python train.py --model="sound classifier" --dataset="struck, bounced, scraped and rolled objects made by modal synthesis" --input="log_mel" --win_length=400 --targets=["shape", "material", "action", "size", "striker"] --bias="none" --parallel_block=false --positions="learned" --loss="cross_entropy" --max_grad_norm=0.5 --gradient_centralization=true
Rows from block 3 of a small sound classifier, named by matrix and row number. Rows with one number belong to one neuron. Each number is 50 + 10 x the weight over its row's rms, rounded and kept within 0 to 99. All counts start at 0.
After each neuron's rows are labels from the 100 clips, of 14976, where the neuron reaches its highest value: "loudest band" is the band of the loudest frequency at the time of the peak. Only what is clearly more common there than usual is listed. The data: struck, bounced, scraped and rolled objects made by modal synthesis.
# fc1: MLP up (model.blocks.3.mlp.fc1.weight, 2304x384), inputs 192-287
# fc2: MLP down (model.blocks.3.mlp.fc2.weight, 384x2304, transposed), outputs 192-287

fc1.39:50 50 50 50 50 66 50 31 50 50 50 50 50 50 50 50 50 50 50 62 61 50 50 50 37 50 67 50 68 38 50 39 65 72 36 50 50 32 78 35 50 66 50 50 36 50 50 38 50 50 50 41 50 50 50 50 50 62 50 50 50 50 50 50 61 50 50 50 50 50 50 50 50 65 72 50 50 50 40 50 30 50 50 50 66 62 50 50 50 31 65 50 65 65 50 50
fc2.39:50 50 50 50 50 29 50 50 50 50 40 50 50 50 50 33 50 50 50 50 61 29 24 50 50 50 50 50 32 50 22 50 50 50 50 50 19 50 50 50 50 50 50 50 50 50 50 50 64 50 50 50 50 50 50 50 50 50 50 50 70 26 18 50 50 67 50 50 50 50 50 66 29 50 50 50 50 50 50 28 50 50 50 50 50 50 72 50 50 50 62 50 50 50 24 50
loudest band: 250 to 500 Hz

fc1.508:50 50 50 50 20 63 69 62 50 50 50 41 66 50 50 50 78 50 37 50 62 50 50 50 50 63 32 50 50 22 50 50 50 50 62 50 50 50 50 50 50 50 50 50 50 50 50 50 38 77 50 50 27 50 50 50 50 50 50 38 50 50 50 32 50 76 63 50 50 50 50 40 50 50 63 50 39 36 37 50 50 50 50 50 50 50 50 30 50 50 64 38 50 50 50 50
fc2.508:59 35 50 38 43 50 50 50 73 34 50 38 50 50 50 50 50 44 50 50 50 39 50 50 50 50 50 55 50 50 50 50 50 50 50 69 65 50 79 50 58 50 50 50 50 50 50 50 50 34 50 47 37 50 50 50 50 50 51 38 50 61 50 50 50 62 50 53 50 50 29 50 50 36 70 68 50 50 50 50 50 50 66 50 89 50 50 37 34 50 50 79 54 50 50 34
loudest band: 250 to 500 Hz

fc1.176:66 50 38 63 66 36 39 38 33 50 36 36 74 50 50 50 71 50 50 79 50 50 50 50 50 50 50 37 70 34 50 50 50 50 50 50 50 50 50 33 50 50 50 50 50 32 50 24 50 50 50 50 50 33 72 50 50 84 61 50 50 31 50 50 64 68 50 50 34 50 50 31 50 50 50 50 50 50 50 50 36 50 40 50 50 83 50 50 50 50 79 50 50 34 36 50
fc2.176:66 50 50 50 50 50 50 50 50 36 50 50 50 50 71 59 69 50 50 50 50 50 50 50 50 50 50 50 50 64 50 50 59 29 50 50 50 50 36 50 28 50 50 63 50 50 50 50 50 50 50 57 68 13 69 50 66 50 78 64 50 71 50 50 50 50 50 34 50 50 50 50 50 50 50 50 57 50 50 50 06 50 50 40 50 50 50 50 50 27 61 50 50 50 50 50
loudest band: 4000 to 8000 Hz

fc1.66:50 59 50 50 50 50 37 50 50 40 50 50 50 50 50 37 60 50 50 50 50 50 50 50 50 50 70 50 50 36 50 50 68 81 50 50 50 23 50 50 50 50 30 65 50 50 50 50 50 50 50 29 50 50 50 50 50 50 60 50 50 50 50 50 50 67 22 50 50 50 50 50 50 50 50 69 50 50 50 50 33 50 72 50 50 50 50 28 69 50 50 38 50 37 50 50
fc2.66:50 50 50 50 50 42 50 50 50 37 63 50 50 50 50 50 50 50 50 50 50 50 42 50 84 50 50 50 42 50 50 30 50 65 50 50 50 28 50 50 50 50 50 22 50 50 50 50 50 50 36 50 50 50 50 50 50 50 57 50 50 50 50 50 50 50 50 50 50 44 50 50 50 58 50 57 50 50 50 50 50 50 50 50 50 66 50 50 44 50 50 38 50 15 50 50
loudest band: 4000 to 8000 Hz

fc1.517:50 50 38 50 50 27 50 50 50 50 31 60 64 65 50 37 50 33 50 60 50 66 50 50 50 50 62 50 60 39 50 50 34 69 50 50 84 61 61 50 50 50 50 50 39 50 50 59 50 50 50 50 50 50 50 50 50 50 39 50 50 59 61 50 50 50 30 50 76 50 50 50 50 69 71 50 50 50 50 50 50 35 50 50 61 50 50 68 50 27 50 50 50 50 72 71
fc2.517:42 50 42 34 42 58 62 58 64 38 50 50 50 50 50 26 62 32 59 50 58 40 50 50 50 44 50 33 57 50 50 39 50 58 50 50 50 34 60 36 50 50 59 63 33 50 56 42 43 50 50 50 37 50 50 32 50 50 39 62 50 59 62 50 50 50 50 50 66 56 41 50 56 63 59 50 50 50 43 37 50 50 50 61 50 50 44 50 35 38 67 45 50 59 50 43
loudest band: 250 to 500 Hz

fc1.315:50 50 50 50 50 50 66 50 50 67 50 50 64 50 62 50 50 50 50 50 50 50 50 50 50 75 50 50 38 50 50 50 62 50 50 50 37 36 50 50 50 50 50 50 50 50 50 64 50 50 50 50 50 50 50 70 71 50 50 50 69 50 50 50 34 50 50 50 50 33 50 50 32 50 61 50 60 50 50 50 15 50 50 41 50 50 50 50 70 50 72 50 50 33 50 50
fc2.315:50 80 50 65 50 74 50 50 50 50 50 50 67 50 50 50 50 60 50 69 50 30 50 50 21 50 50 59 50 50 61 50 37 50 50 39 50 50 50 50 41 50 50 70 57 50 50 50 50 50 50 58 50 66 50 57 81 57 31 50 36 50 44 50 35 66 50 50 32 60 41 50 50 50 50 50 60 33 26 50 50 50 58 50 27 50 68 50 50 28 66 50 50 50 60 50
loudest band: 250 to 500 Hz

fc1.445:50 50 50 50 50 50 50 21 50 50 50 50 50 50 64 32 60 50 50 50 50 50 50 50 50 50 50 50 32 50 50 50 50 78 32 50 50 50 50 50 50 50 50 65 50 32 50 50 50 50 50 34 27 63 50 50 50 50 50 50 50 50 34 50 50 68 50 50 50 50 50 32 31 50 62 40 50 50 35 50 50 36 67 50 50 69 50 50 74 30 50 50 50 39 50 50
fc2.445:82 50 50 50 66 50 50 50 50 36 50 37 50 50 50 50 50 50 50 50 50 50 50 78 83 50 50 50 50 50 13 50 50 50 50 50 50 50 50 50 50 50 50 50 50 50 50 50 50 50 50 50 50 50 50 50 74 50 71 50 50 50 50 50 50 50 50 50 50 50 50 50 50 50 50 50 50 50 23 50 50 70 50 50 50 50 50 50 50 50 50 50 50 50 30 50
loudest band: 4000 to 8000 Hz